A small image captioner, trained from scratch: 122500 training examples.
Rows from block 5 of the image encoder of a small image captioner, named by matrix and row number. Rows with one number within an expert belong to one neuron, the router's apart. Each number is 500 + 50 x the weight over its row's rms, rounded and kept within 0 to 999. All counts start at 0. Numbers have three digits each. After the name is the row's rms in percent of the matrix's.
After each expert's rows are labels from the 100 images, of 14976, where the router gives the expert most weight on average: "strongest on" is what is common among them. Only what is clearly more common there than usual is listed. The data: made-up road signs on poles. In brackets: how many of the 100.
# router: slot weights (encoder.blocks.5.mlp.router.weight, 16x192, trained with AdamW), inputs 0-63
# gate: expert gate (encoder.blocks.5.mlp.gate, 8x192x192), inputs 0-63
# up: expert up (encoder.blocks.5.mlp.up, 8x192x192), inputs 0-63
# down: expert down (encoder.blocks.5.mlp.down, 8x192x192, transposed), outputs 0-63

# expert 3
router.6 099:477525477565499425479499472532486509485531549511446513433501500544527480580434546555542520493465351541446545383479463482433557551496487523555519492474403447578570581517461494528525501581508474
router.7 118:596526515425554513595426519485443438473405489436545500566450472517475534446476391443507534507457528558567526496467541477470446360533541579474534522533463561521483577502494539504543482494517509
gate.0 104:532577488490541507450474498535487662478446439517618481505564469429586420488537463580534466509442443485413489459464479504518443510543549448531460497439443514494487408600514503479516547550456535
up.0 101:507460519509481543596524531523464427519530553411455510540504432642395539461439469505477547469559548460538544527526540480510524554490492506516507537601481447485588533466522406457512449524494467
down.0 110:454419504574481483587573505471480459499515470520436503454559444472456512421567559500525524568438473576501431575486446459627435489556518455458527628546501530516460499538520503469590526515491497
gate.1 105:476464530529457555491498512541499499371533463494522517595495526525562440474541466474579459521526486412526445481528544416464483496485552360527526526451460569502515478485502502541538465568476514
up.1 107:457497530493466542502454485527465504427507460540531509565577546540521395467582411499580493490473489449520453524489528434484513473526518381516561491480417556503527436500562534504437515571491509
down.1 120:459591539467431488522441474558468554501397516542488440501464411560418457503447523543511480510527475468522552553498550461470556472550460555533594492565521527478539449479473472534466454479472580
gate.2 116:491430396556491540471539492562519439453537573531563397578515509491436641438480551572543538487520455488515446539531512424540491494537499476467459506476393448540465518523551497376539566493529538
up.2 113:539551538538550422473441530512461570537535465498457564450474528546539431547563524538473437513491498487467548483417479574429486495502463503607445508568517522487510524521465443589483479521396447
down.2 133:551455481424532491611440538453401440512538571464408578536541493534497560516529532441472388471505493558457471509554527467472498469434567551406526548442480442468586546544554469509548458595625513
gate.3 096:537543519567541432427432536445448576426633507442459490479454546532475430575453500541475506561399489532540470482500495469456439569553635545512474414442489473585515504512440498506460549524459518
up.3 103:416460499394545542505480494517468567587550502502491543452515502549506560585463491492479414562463588457460499436466404438489524451478490487543538474443487413605524520493420491522400395519468483
down.3 127:507499512492553522546569513526527513487501468606473572474482501459504426505563504536431453526531474550473488551597535480594506484559564482468459575500477457413407466489492395410481554522467514
gate.4 102:498517425529489496474490592439579469485537563506441613494485462531565516517570464489507530484541533598474493556522571424498429509435529494535511490435444512494521551558503498431498484497562503
up.4 096:486510539537420495452495501336470442527530477469508600469479380446500453435564509535482561429501497530513454563443556430498449431393505520504487503478531478485493497505508537493584485506539559
down.4 069:559596577452439477518576483434501519392469474527467514462567428463477460444569508457462456472511481508528445533439508550450491430600491516457438502543533457446540414459558543539505510587559491
gate.5 092:514491618470580507523446368597484401523523568513500465508444483520456452438452470462468465467535497469486506528528521445511600504402477488545445483428575398533446573535527600505545590541453500
up.5 091:441457478488390516458519495578517475493505409504461513478469507541536546478542526474546419596498495486493506592561539541481425491526543471544508455475477611468496530495497407538392551552492497
down.5 098:530488467452554494511482536456481457383394548564520445559518507488501458555471537564522465504539513533505602527485544462508556513480485567566475482510429489597504537560525549478561401472450505
gate.6 104:585521405451443536326525576506543513493526536446506517625585492547541531552514491446545491407499500560530524493494521530533475480459494509482471452487523502516390503558514461516503502398471523
up.6 098:509564401453444456430498558569501520535513517447512442624511421470544510473497509496591547536485474574565520456492491442454568559542532533473445504455419452515453518508379506536529546506514445
down.6 093:518549613451538535501517521483496448438508491438489533517457535493513480553535359479567462436513527525480462601566408444515581448498478441501552485534621510530510523565642541556418517527517399
strongest on: purple face (49); purple rim (46); grey face (25)

# expert 6
router.12 096:470511559558563576539512464506435516504406585567495516480485507475544484443484581411436550490552507513444484515449463510489538533501430461444475457453461424557407470578571531466502449475461424
router.13 098:494505544556517660517519513545453506417442524539521551483503564482491516461503547452473577508571551507415591507516498522502560506484424496464402472482500477513430524562511542463520484499497497
gate.0 110:398574434528572462506429492458571500478426506570465544522481493406541475585477559467511483407470463560494537566483489458470512386577511595431542566488529538581403571529526440459491486512560485
up.0 110:403540516477528525550481507455546434497414518518484528516522417412465586548480528517462543497456504515486514540562482509512539465537514599447542475494558532557397518485466493476538472515578461
down.0 131:549548542590409584476450448464482536500559557535513493487491463484454497557520518487576456571532461488526531482460449456511506491487517448496472484444453462537534533596498455536538512503441568
gate.1 104:427541582477475559591431481521513456544449527505468482423501448508410588450536519441504445630420515505527504430461577511518391508541439479541488492551408458505397509557537577586479496435443535
up.1 103:572511504544478441479447490483481592398574538465521439519405527423575465572485484513522598246508510519521470442537470454433494445440485515463484528502520528497477496462409435487457411552528509
down.1 115:519565638545514614413502367482515475542484529566551463511511442575511494475456632449453526519477542567480556420465439436404422402541593434503551490427501461534551603475367498499420524560495478
gate.2 110:504440450463496521500590588572441486493470462494530469483509449521442396511628516482492557447575479485503555546479400459507593503454479561535495566531400482563585513416449498517384436397489467
up.2 117:518483409494442539498555577548441508539483406504507508470428460495451408489582481499485558399542462526504573495517436489479515459447426556570474590556402486568588528488477550498420430419452464
down.2 137:400518485537504512477492461497546544589515532504496593522439479480538559477593548563553477515549503529509472521448432491458424564545432429471507520403445432508551390555507438508403490528460441
gate.3 103:487499503492527529516480505538443466546566506610502487544485513608517379562430465489493512533450581517509426484605470524461481451560464496574533488431468503596526605503523461479498493513510527
up.3 099:512515546482464503469527486460528530536520545374462435527529569493414555445551419518584489521463537427529540491469493504548502540462467449469463537596536418516545465570606467464505545524516448
down.3 089:545414513420419453509528518479539445537524542505517493463432437485471452554493437482503481554384568480469495557501493488520515483570527537507494466555388499450623476590439457611517549595442486
gate.4 099:562534505556522555443462513554456483554550393498496538508443483450485480518486604469495483426427490498452469432593518501517624482508434538585542510519584484397471534512493534497592512395514508
up.4 103:474487517454575473549489460469523578515532460537384547514455538566461528488496450546475465528522565472550442492508496577564523600604463518549501504524504607444485500549524522488512487554465468
down.4 114:576573520503410482501623513570490564441497476550538527577520506545476508511502422405526432522609514494556495501497476470507492513483466484523571444479566463455473513582467544498530495455447454
gate.5 093:436472497492495527499485459449607519509507517429507409511511535429501461497486486499461490539474489494576586568500532491426475491505467551433506542510612497572601513354536505488516470460468515
up.5 097:547554449470549480528548473518417452462426533484493528479448463609474508427504402542557532440523520486496508550541497469493512473455530357574494612587536501441534503529571459524556566491556448
down.5 093:441494466526605592455483401403566482469538433498543539439485472438462514507512423600450566442442557501470448573460475543549496430431515563473443522472592409575592494445571529534483583559435500
gate.6 100:481479536516447526587550438476554523454551615445508520432478427532503612525477472484466500461557459477515471426490518561444530486458598639443449471524475456523449514522463496415534502547468546
up.6 108:470403529478549535529503472524537471531490543408495534482525502418437562518447592483449552464552464491481468409523451511465477453424517480483522539513503499512474469499457455459505530556555534
down.6 119:488544454485467558534437486438439480595432425568431532474445511506552527429500419521520475562592496486553533541493507613483535515550445467492463488504540543458530547517508491526500535518521535
strongest on: red face (94); orange rim (25)

# expert 5
router.10 092:453429563536544569402584504524529519417478468607534514523495500463413437461576546501448583476557587514474560592527478489564486459477409493442448501516509506447497440487533596402441420485516536
router.11 091:438467513498477516441591532488544484472489570529572535490544510547446493481537551423487568543568550477460607503442459477539490557483512563423484523480525460529490456570476562413429495542540462
gate.0 096:454523438540573521469435497601460473509472442452532497498484527587492522443394473450450464498464525573463499607560573496541521512506537514498468439483455561585449407468446487502544541487524504
up.0 092:543517653522559417500460486487504484524520521487536445583474446465399491493493441561545548476396622495490579530449586471546487481497457559621532501487445562485507492521489582522494492482523456
down.0 067:469539440422428499499499547443483478407508478416590449489543506483583463451567435501518513469541496540429516525488498502487546488510465532439520472490398531545436587444539467500443577483520427
gate.1 090:431504581563512496504425498439536439501505457491524496537388442426463529497481528486469446427432437500549415478516496553523510427460581462417506527572526475536549500504509619394532451450530484
up.1 108:472514419449569474516458504521423496519472524489549577529557605466471524471542434503569581541513504512554617412448511551458501535476468470471502524553582503596474411600469455486441457517506447
down.1 060:531527453487547497519498433462436450456553429532534534501425537485488499401541441468425528458561501461552518385490456600624508513400479446480496557475441481556477461478431446492470487525525527
gate.2 108:451481590504376493570498549470535527451476583576510477553535484458445474406517436551600588527545526508466402554604491475554467553355445501483557530455464446549500473469498569425563426531549510
up.2 098:578525361493533501492468461499434496525470435466464522482559448566592495482570538491494480499457415448452562472442481543443501458540600529453423513538539508439512502538513485523495553480459495
down.2 125:501521498495485576559488549543500518463514510496518387500523501569484585503491399507488473453470494385516517554550520399577551519460457426495585568514481509500470498445439486512590465473529560
gate.3 106:509456380426487498494452488547493498415559447518553427462563449571530441445511563506571452583540475503486601379508510519467443558368488459517449536512572520596488509469577541445522502559539563
up.3 102:466497477409488524570450473486466552440531462549519513459480472570460485504468484478529486572522439518510626428462506453521500505411480405613481550510526468591575472494601612483537599467448542
down.3 095:556400522495481536481530561535480441564502481476547534523548567443576482401525549493413570530575508455614481434537539431436534481511421539458489444444534496566490449484494402467517373447486512
gate.4 087:523512632542479505597539497536554537460429483484471591472479514427555593473554546505503416454522480517517537486592533497461505480453462421456455449481452559535394516489569518560501512503608539
up.4 093:565530540464543481477584469438527423432471523441473541475498528533450530435529607492477516448535491547499488481609512436412454509425407537438517570558431558549434549459565526512431532479530571
down.4 069:435567541474572472495590456455431546522523528461529489476450501452531485561480434494600459475572525502472497480539498538558494559521594550556518532465513496407396488409469445553448516540460417
gate.5 101:487456435556448500469583442527425492408408377516668410387546460514456400477536513512420451415476564548505547478504551539552417579428580530489552559519463567465534499475508489522498437503440475
up.5 098:512535426580450412500527501525505599396429365577553391375571526554463533487506514521483446569570521513474503443508408459516511592541482550556514417472421509441606525455575508486505499503501423
down.5 100:462460553508484520481443478492487498477604464543485554446566492551549491478529487490495525582509531375505444454594518548482519508525467557451486482519512434480570557386502463488524615523530500
gate.6 098:514546458559513436527518433448612532475401463517435542506441494577512589510468515461503547514563540495575536385436557469532512556485500400522498518463446466524454497532485486515532410411516460
up.6 099:497486564497546487516468490456459587433535522538385523447495445528458431469536451423461438548449602503454536543544486526539439491464451560475522489441544440524476463504454610538572514508504444
down.6 071:504524498441514502511450496477581478465566443447378521500538367432386551543466574429578524568542528533565517513508455516495529372506470431539517505493453445580508527469459505583444443449458482
strongest on: orange rim (49); white rim (36); white face (35)

# expert 4
router.8 100:474480548567480467471537431451554480478456432624484490486569561467537416524511636483423599509492490471480539448476528559449466470464499525518462549532525470420496459437460529499543500424572542
router.9 112:532530495533455512578554567520415452454468506515544489471524486456521539451468563458576584576480461442459471489491538503474467414553454528432466512514524498412370536529482533485502513450487539
gate.0 102:561527534507485487597563533469566539404466454401497453534600508510487458489504390553567603547461536467463453543493517472529507504437560554473479488548527501452491527552488565495403513537543468
up.0 112:490423469445506527478431524562565553570493471536579549481444496585505467521523495447531475499498461555527474514507548516543467452534445457523545479507449463539516520508533362500529501419489528
down.0 080:517481420411514496490607556482557409474543542553517524509366454500489529456500425497548562458448515553467489459507560493530518579505475457462455603468423524455492501516475449550472547524539518
gate.1 108:529425477424481477482499461670449486610502485566481533477524558521552466513472501514475480476488409523544503541510544579502407548557544412469527546489478471413541470470463465558491550397448520
up.1 105:501452547468477456565516431532517579558613532601482529444531537587527534560522519497490438460465478539514487501475449482564489560443512495420478568511484466452453426458477558527451638513571523
down.1 095:507570541483549452634483506395573591468535476452476547485400501534474432585546471441513389448598532426531440515477367580486453530459419550501528460480387587551472526461408422588440530501518467
gate.2 097:482441560502445509632549480557516465382430447544589595477481414430489476524562580449490469501448386538514504486491488473499506555488506571544478494550595508585472535484480513541406498532521522
up.2 087:429462497439505532483441517553534569589552579507440459529465571574476503477490451588580577455510559387511520570523441545490561375559505445469482508507373452467559426531476422487555467485422494
down.2 097:378467538466575515475547456593487548456503479560503500423535505517519447473540525462508424477565399375499406518502491478594509530508599593464535459520466453560504397494531529515500514505445532
gate.3 099:456504581470489514550484505660537457565644554510450497404524512476531490493544560484492486464547462513460525557489506474474468468474439593541495474405546490496461500463473541535497483427508530
up.3 096:452487496499487550427454504541556503409523509526536529519429474469445436468553565562325531418543485572522523549506404568513454480497430507513456409527439474514517414485478509442529452485510497
down.3 119:408536458576472524465492547476523468452465499475473605581565532553671386513531519553499522392545449507468470470448456505452421479496490607467515468571457402437525456420515486519430489537429447
gate.4 100:485403543538525435515482486510505542502468416422490554543594502595582394507504427493499557505499453503445466538510539500485512600470504563552497534419447438365532443483518506542530454518468571
up.4 110:465465528562570534508389484491466475483437422377458573492435523585562466474569459469459543444555524479500439449497520492563537565446513423528450462517546489554448550528468482446472459558503568
down.4 083:489582401587402530497485423511484553455524422457592556563545543511499410410497449536442521525551516552537529434458508521463470542546497524484564397520453479585532512471489541497496469507471450
gate.5 104:503537527600422516444510430409491429543497512399472568471500592541478486534524515576449562584528523635535454461493586511523515543523508510503463607462522433501444556505500528536477475521489454
up.5 107:510582496503528574448520595459563424534526460368538518455364554473497618531482488441421567531536451516550442541486539542536530442571508505490458495522520438520546529512456545470490400461541453
down.5 098:511431419429553524547560411521465484506429476506439467445497424510504502486547423477552461385500458434523525545524493501416518509570512450559549588451547461502430474531528492540472467573577561
gate.6 095:518465498523486615334458519394372504389515447527571495481468485489523495517546549575556531524473422597511529520380550446613451505564412503458482502536556461496516504485573527439456487444519443
up.6 099:480491556488463447448452547459530591528557482520496474491449512471502510443426392516482418518542497524459581474542447516399588479511489547400503486531362519469494526543466458564539419523450516
down.6 069:461521492467513443559499532362513555465497443466520473599433523433467500507552468509528486559538493449508486394404598456475521435553602533498535448421459499553476500548523563490463486547504546
strongest on: pink face (34)

# expert 2
router.4 098:531536566615510522494489447412503547506442523594451569473517540492517523534581599384401538527494456498477512451549484596492565584468506475451486501518504462463464450520430542453537541460571479
router.5 096:464550504539599591458572461579407569406520552584404467477547466561543537551428481554549562522511471483517459521573467474439528565560536447542584394382352451509471481578583504501485497516489517
gate.0 093:500617533515558517381486334504454482413541461485519499549478522491471523386509538508552542535403443470426439589552436506513494508579510492510435533471549434435592487522509475494507523543509488
up.0 098:478507497411515510391400524464532477424525519539542504593490528469519524440551474555578469500448471522404466475464485507526484493497512436504483508564650505476498473480537516486563568457526583
down.0 129:509360526516465492542561508438599388549572544553420487484401431485447430480496485477460490435577513601596406474509431510495545524601497581526456498511416493598463594455474454448471454524488488
gate.1 095:609475534458515512493465567459441516471480477515540550502563596475423419544466466559543503504471513499627449492544526539473493477520414538487547532537466474611503532503509464560579524461456517
up.1 096:440578413504529505532531543490507531525452544526528508495546438583475516492499473563533515490518492545446543495515447443475469458454510464540526505476538466494534414468474437378534502585503525
down.1 080:511476478500526555533411526532543518499449469533476586535491497534500470551486574524515474360522544504493468651437456486557433523458575519532468537519512462457462500518485483457585492472541489
gate.2 093:517475515407500472483485489499579557495558534447420496514423443493350494466442454514449588492509413459546491579490486458435462445501476470513526493569470520460577482521432515495482467473464499
up.2 109:506506551498503521461481541479545512507468526526467503410504502587475381488493579529522529460478540594558455556513498464515534494512600500580521491416524522426505579479496469441529565513428491
down.2 060:515569616492512400466516500408584438443482584557366526394512496642456445426476535477501516511454503554489389537509500480506548473443527584537575507412481480483506512510464434563531455494421504
gate.3 105:502466444532512592529487503553474434524448493566526449523520499575479466540432433513520461561494520365551480523497528528559339516497531464428454517438359592371589467562541412485521546551523435
up.3 104:502596507491556516461489558523422551452451531425526482524552521492484492436494570604489516519484438480499487469443538461420476432417518476501493480504478440466482523488491612466485582641550555
down.3 113:536582554527462560500582551557514462418521512533523439544520462535486524460408443522487463546496441452533428423364550602513446500560527474381498508497464489505490426494460442443421514399509538
gate.4 092:499541467487495418549451513519438620490442545511523409434535538622486456483538588509522556472608498411466563470447506508464570350434473517497505547581488493434475455509522569515543509427489476
up.4 097:528518538490447542458466423430501401481465526472474606546482577441461555461482407455559475527504425577560487510530514563573558570461564502538542476495540559589379569455462501510494553524539550
down.4 094:524582497597523538498526420500568545507532502484527487449572539520487486473453475479573493554515478506458532508573542488479478405566478440526499499506522479467536445482487540517476522465581576
gate.5 109:463485474506531640523537550551520424476555504534483496534469486528468499520536480448500608550451454455546522535518454452548494447534556544544405465541549533528491542450497596405439527435508440
up.5 102:529454429435507467469497369547458501548470553533465537491447492472523510567529385547516446480614538535462425538456507593444448581529527603418534548497534501493493481547512511546559592585504426
down.5 098:453520424552486539456587536458499473428494540517575509504483552482498451540616458473482465497613468525456475462562520456528493459544534520415490498552529490551434512496442485502444557527457397
gate.6 093:488561440546521508505522563539625504471462461554494375443532609502519409503490478565459543494532460480516515470479489418407440483524563501472532474472573526548536449462502511482563454384431534
up.6 102:509548521518496512579512531580561577453465520503513417455428625483492385466521510577532579464513516383469514566496443522420465487537523408512545512481509598548425530412530535532509327357419481
down.6 120:497573531531550447523535442516468369426489411441490538502487461517482517466463567493394519523472462444520443515512543504571518449415554598460558537524481479450508540424519469526446689471506456
strongest on: brown face (97)

# expert 1
router.2 091:440482515500475590413561542503546487444503522526497487469515540478504444492588597450431612509489462402414512476535492522580423515515402475464521545549461408427481435567535571441455507482509487
router.3 083:420395519488468551458583587563518477497523494601491613496484415471510470534584486531458607493541548541448463582496451532591511522419461538463536556556489508521468553480429551490491509491570500
gate.0 104:493490448506533451472521510460513447538440494556518465497520552601447468512520557489537541529505562526569529514360512525461523457468512435494566503504367508432484492453443448362463490468530567
up.0 093:417487560539485544558469501553442511487623519374454507410476483388662494473518397486511506413512499465518498477566508588526538602568447553583414486576557531570432487493474529628461503478507526
down.0 111:622519446555474520503496475427528529461512483509469476423513584478492473513579593518472602523545504527536504489534542537511562464439584473424518520521499559473531434496432600501473472460556511
gate.1 088:547548413514447528541507465481473522442470487538596471572529453521441485518462469556534357574504546553510526466623537537513549446564476446551395474406510551423407526513539541436506471507483527
up.1 109:490488513474522508583564533553437476494473514420673585514494493597455426508500508438557466550470535387464533576532543515536431502429453459480480516501467518530629481424527508574490562527512508
down.1 066:496463560479557475567524551519478399556414524479498594497560495523441490470513458458544491457402554474516537450569543466496504592464421465505556529528518482468624544581539435466505492523550484
gate.2 108:521525496531496470555458523530465573506533501496510440503556537416572492396477456506567558620503445484573521492543591442521456443518425521545460532523453469385493479541499526530513487404410482
up.2 099:472485482548495506501497569500449555467523453459557397507592572468603452461473492455603603588459421517534506462514531432485515451515453512546479534572462424475477469517449496479471518376400469
down.2 143:423509436546486506482344466566579567533531509427526560563485487510502542505516448423488463493420522614432493473440445494520511542540462528469495425511550507610528540545409500485548560534560466
gate.3 092:488367482490531519434468476457480436526514484452454504406512510556550428500482465511477456491405491509472504453452494516534485421490520581449410482543503519533459379517604485461438513548474515
up.3 107:456385496500480480387447529466491443515529436501524588394528486612569506472534555497482544477380476578485489513480461485537485544550479571468426545623512487528503398480490485453430545530448521
down.3 128:559630414490448439551564480405453545438510518497390397509481510444495541563535555515497538535492513516469588560471508550512498454502496478472569533435512457506569555487499484451463493421558499
gate.4 104:521442475533474511555335525427551408471428507478502522467459469463510440481540566462478493529526472554482554379391562508525484551594475464477474504524490510542510534505485472514539498555481549
up.4 098:523430452499494607483545491555452495440569505530431458470503650456504489433531511458533526438546451506454490441568494489439541530450563597608500478532553507583420521476473502505446528509504469
down.4 071:531411529521488461480505543502486490454427451436459402449538471511456463567521471494558594450468419489480608513590476460486499541490498462543517429434490402540471560556517476552566511602524531
gate.5 108:449563458436509474493541546533499515507480518571450493477521466524519483403473571540599482489520452476465522411468584483470558454489567365452496589430468521569600486499561504493574457467509539
up.5 102:461526442559494447513511560519524489482504484530401410419510488511541497439544563556521493525533473480506550475520602513450567546439507438410458580471436541597545559492484524517578522489418505
down.5 144:561469528537487613517503452507590449471515479456526506426490518558505511505387388484526469542605536443451496584527496536452525493530529515481518498563456505483459442514555465492417482601375494
gate.6 089:429579564493480480513456569500459456454449526532502530459604526578557513511534436490560451533513553586520551464468389425532423473498512559560500515440552477452415467410510485544497489538464491
up.6 097:550452451483418493610540445492515435482574406516499483480530489482449597490523496401517490499521482427554494449539487492520495599520549516493394550488530520499469556554588497532439531502485516
down.6 069:415424504487480511553450432495524491492502388478449433504534487447489425499578449463560401504562486461525544543468483482505564494545569488516519542516530480469446524588489444536504495524584496
strongest on: white rim (35)

# expert 0
router.0 094:444486484559592508507479433630434461501491578551431549475550453519463476484499502482548471504425420515560544459529554522386576515613508491556512478442425481494455411508538397526534501495455522
router.1 096:489527552507519485556543427569413468495475531574435514451545454575449537456453507539524439517423445505536543519514530546460564490526525536587504558457506472476529445553532451538510480594546563
gate.0 109:500406461526511417375507395504527538615526570527441546493491498546494504445491428567476420447498500404491518470460553392517463558436415485515508534547520490488457544517435491506527546505528448
up.0 106:560557489526521610636497569454470488425512440425539466516489537470496515575517538446497600552527518560539532509514511567410558446610536509434534454453480549502584432483597522517440459506451542
down.0 140:418485478591523480475493475567502478470510498546512582539559412481429397507423472486507472470370417433529542475457540549399550479517488550496560468404504557500472491600453537497521550487527536
gate.1 092:575480542572535598456445414490574498551477589427489419489486509437440551565433528519433498450531525513456488459433520508436501510546446518481460375511495559478567493514535538481532452488480470
up.1 097:457476508568574523544505525472485505560449490492435496461479499475522551596441562534454522500540513501556450459519515542457472510503490580546445458527493571568523519504490522487497459503497579
down.1 069:541473444470551541446493408545441551539557501617502444472472660459401522501475491494508584507490523468359485435499471586560463567523486497483476435477410553554487525479513554477521556453468485
gate.2 092:441555462415544530500473473529495462535510504493521527553460534417432488502493512543532523412565554579417581588454492534454577425472582573507500561478507558480428497486403564480497422501519503
up.2 099:586450650592507498470507535499560562558518592553452492491554550494482403516518555511479468519456456513429438497541519469530489421518429543531486500505434411478498525465510515471468528478471565
down.2 078:514500490528529476554441468472473511491449538589533539552475463484464511450492481494547499505476503473357466546473472489616448513509542498459502498412533558461494521606538468462584508396520587
gate.3 094:550516479556443486488515540430406533516494415417607393450436515477466532561434472507485604450504440519495434514607526567465532637469500499406503521552529420576512501604455487528449615547421416
up.3 101:478435482586546474438488512621493522491559450615522363493494503520550579525535520494515609445437506496492443480491522509558531488532506503459409466565545519564574503618570520466506654484492459
down.3 084:524541528527521521491422421513545476458472540507486513489494571516485526578484490516451476540416533469496629440487532486449537382507474490495436481444611609526493480531448511486536429604522571
gate.4 090:511511460508472543459570505546560538479571480545458519438501488461400526532481503507560544522592570518517553489412497405478455432632438362520462615532555537587484457502489488552431505650488538
up.4 102:601561477484430428515423476485427508542440376389442379488513542537479572422435403528551509502499477478538500496572468442599513568513549522545562498535523427593587505620450479530526510449486544
down.4 063:451447475512391376524469478450608542577519482527516482316555449492582498437398488446489470514530474546485554482508528470577531566535610501569546522509496512497511454497517446611511618486629531
gate.5 115:562502630448529545405594379477457591522563485519408466533579470441410493453436549547528476591600391556509539429534426478523560541487486424541559518539505452502530446519578471478445535528480435
up.5 118:420495359530475485579397622537486445461446578500567535505419474487599541543562464407491515383429578406511442527434547530471466440528508544505479462440542551471485580499429537505536478488527592
down.5 146:513575520455562466512490379520471479450583537528474545505609508408513498417579523506533476543569566521441521515488508443536536429481651442499581549575500479511462535423491491457500573492525491
gate.6 092:550487502405460508551491516469566528476448589466514518397497538437581552440596489547525529452457530469554620606481456538598506553540447510545548507540594529513506455395523509497499429472541524
up.6 095:438523456588553617513483482506436498598475486566532502511468530531577545518491491418563430470433503548492535441462522540464603568398456606384511492481492564498437450551465498513467445422535547
down.6 051:502479436586534534475472473445517541544540424502456542530456527476482464496487457493525518484431494633482513465412470508593515488493460475481499463464479603539486487418554509546528417439585456
strongest on: black face (58); black rim (39)

# expert 7
router.14 111:437523494522526514434456480517554463508469411488416488522515522555452404550509544532404530468428543478536513542481490501447490535411477554593437460578464541498530492466515548546523562473519506
router.15 118:477531473519496466511532463526571563635490516451570463541589380425464457528506441572477502510460546619577500457504531489496460561452576522543457465488504512546495522460436391539509505453470443
gate.0 106:440426560493542371455473500442498466502634522501528513505552500571415464480515525432503321436537498493452461471537527480554508584543393480469462448503469514522595520487431517508542527517522554
up.0 089:588552417538548599495553562495446467546414470505397460621509523477554501443430387515584635560485468482511560470478524431427504482494579547559490518481491510457431550547567567386594498493530491
down.0 097:511577459456478520535561516470420489524537555506488485475535490513490498512430472503477483571510453453537491530531395467534500537579500514516483479483531529532497487479537538444561565429463459
gate.1 110:653574431504563483447435547488547459482443466469411504525468458501499584516415422589554552499512483517521454492586519466441456472552556484592435446462511544518457498511488522566524453519483505
up.1 112:611571452498524512443428544443523477447392494472396471524474475404527553496523441549535547551450495521570459504531461461477442459569536494535419458515495610508482557481513555545518558481554458
down.1 137:450447521499547566531525508538458430436492491506570504555591534541391519491449515521426519539519587488552515498473465424611486509447453471445470584570466608460548461570521396585585492529514440
gate.2 104:446512504546536537537486544515621509490599451475453470426474517484590357452494591509528504509524448511443469532455523443532544581533472512465422536511372532491492482551487563530624509443427526
up.2 096:441477483540517561506456540448570529471588491417411473477497474465527402414504594447579506490540459523443468551480510463502546595532474480467409568558418489519514472536498578547552540500433497
down.2 107:437435432504570483520441426521485461560450595507517479443548580547490431572462380490487488467553505486553501439522477537525556544468511500381384543510493489391454557454494501569554510489377573
gate.3 101:458612444551571563424450515499453543493509495489574512464514530443465436553523390538426523489514562420565432532477490515499512602586417444514523486588417551487479454517586447469510501508485465
up.3 093:505570469581551528463443508514472515512491497476576522421477557434454426561542412560389495480503560438556492584545512480536514632578425401508523479609452546456480453492548436412542447486451440
down.3 132:482479479442406522499501546513506480515611591437528545529532449540516583482412548551460498499500396496500461411520549557518522462582467527501484434517549427474503606646533490503501504585497534
gate.4 116:524455582468553529489476535496444373489528487573561585478532461453549479476519650428454505512456545484460506488456541492534480485565505494487437560500538513502456544408459623445547455527586550
up.4 117:505428561479532516514538524494504353487512506526546583484568452486513487480547612435462528529439554444452534497436512449571472473545497482435470527478528573526506498394474610471580464544577550
down.4 120:485450464579511506532528463557528501407557437526497531483399509507568531532454478483490492527514574394524537553469525528488412574492558470527537537410503425488500472585468485506473537497467589
gate.5 099:441633500482501545496537511565429534475501550542474474485517567481480427570488511526491570510534458418551508483451490604510584466535549543559602478500437434471531413457519547565466504579453533
up.5 092:572418540496440372503531511564599514521509551462445449494437424536433515541465492539475403514489516513449491512530499456479431573441509441500443545464528511499434569507472546345471554388537528
down.5 081:508583597545550534498460396527351557450450460523490476508537461525458506515440446521445429475465494558445564559471450527448446515417472469515423541541435546507610440459492536542486456581554539
gate.6 114:437536556511511415519541533520586531479528508481577458476567503392472416434522538522549468540481547498476484567596599434581391630545485517525457530446539506485549437460479521510494517455434500
up.6 111:405535581517511418521581521495590530501539502479532426501557480404465480477503464493512471538460545490468490550586575466579413650535491533545480512437537500488567441441484522504523555450447497
down.6 140:551548510524607410452517511471522484504481572530539571444490471609435540450496492486471469567458540549454539515437466431568490501524506639395553467541433510473495514523572499561481548484499403
strongest on: yellow face (40); yellow rim (27); green rim (26)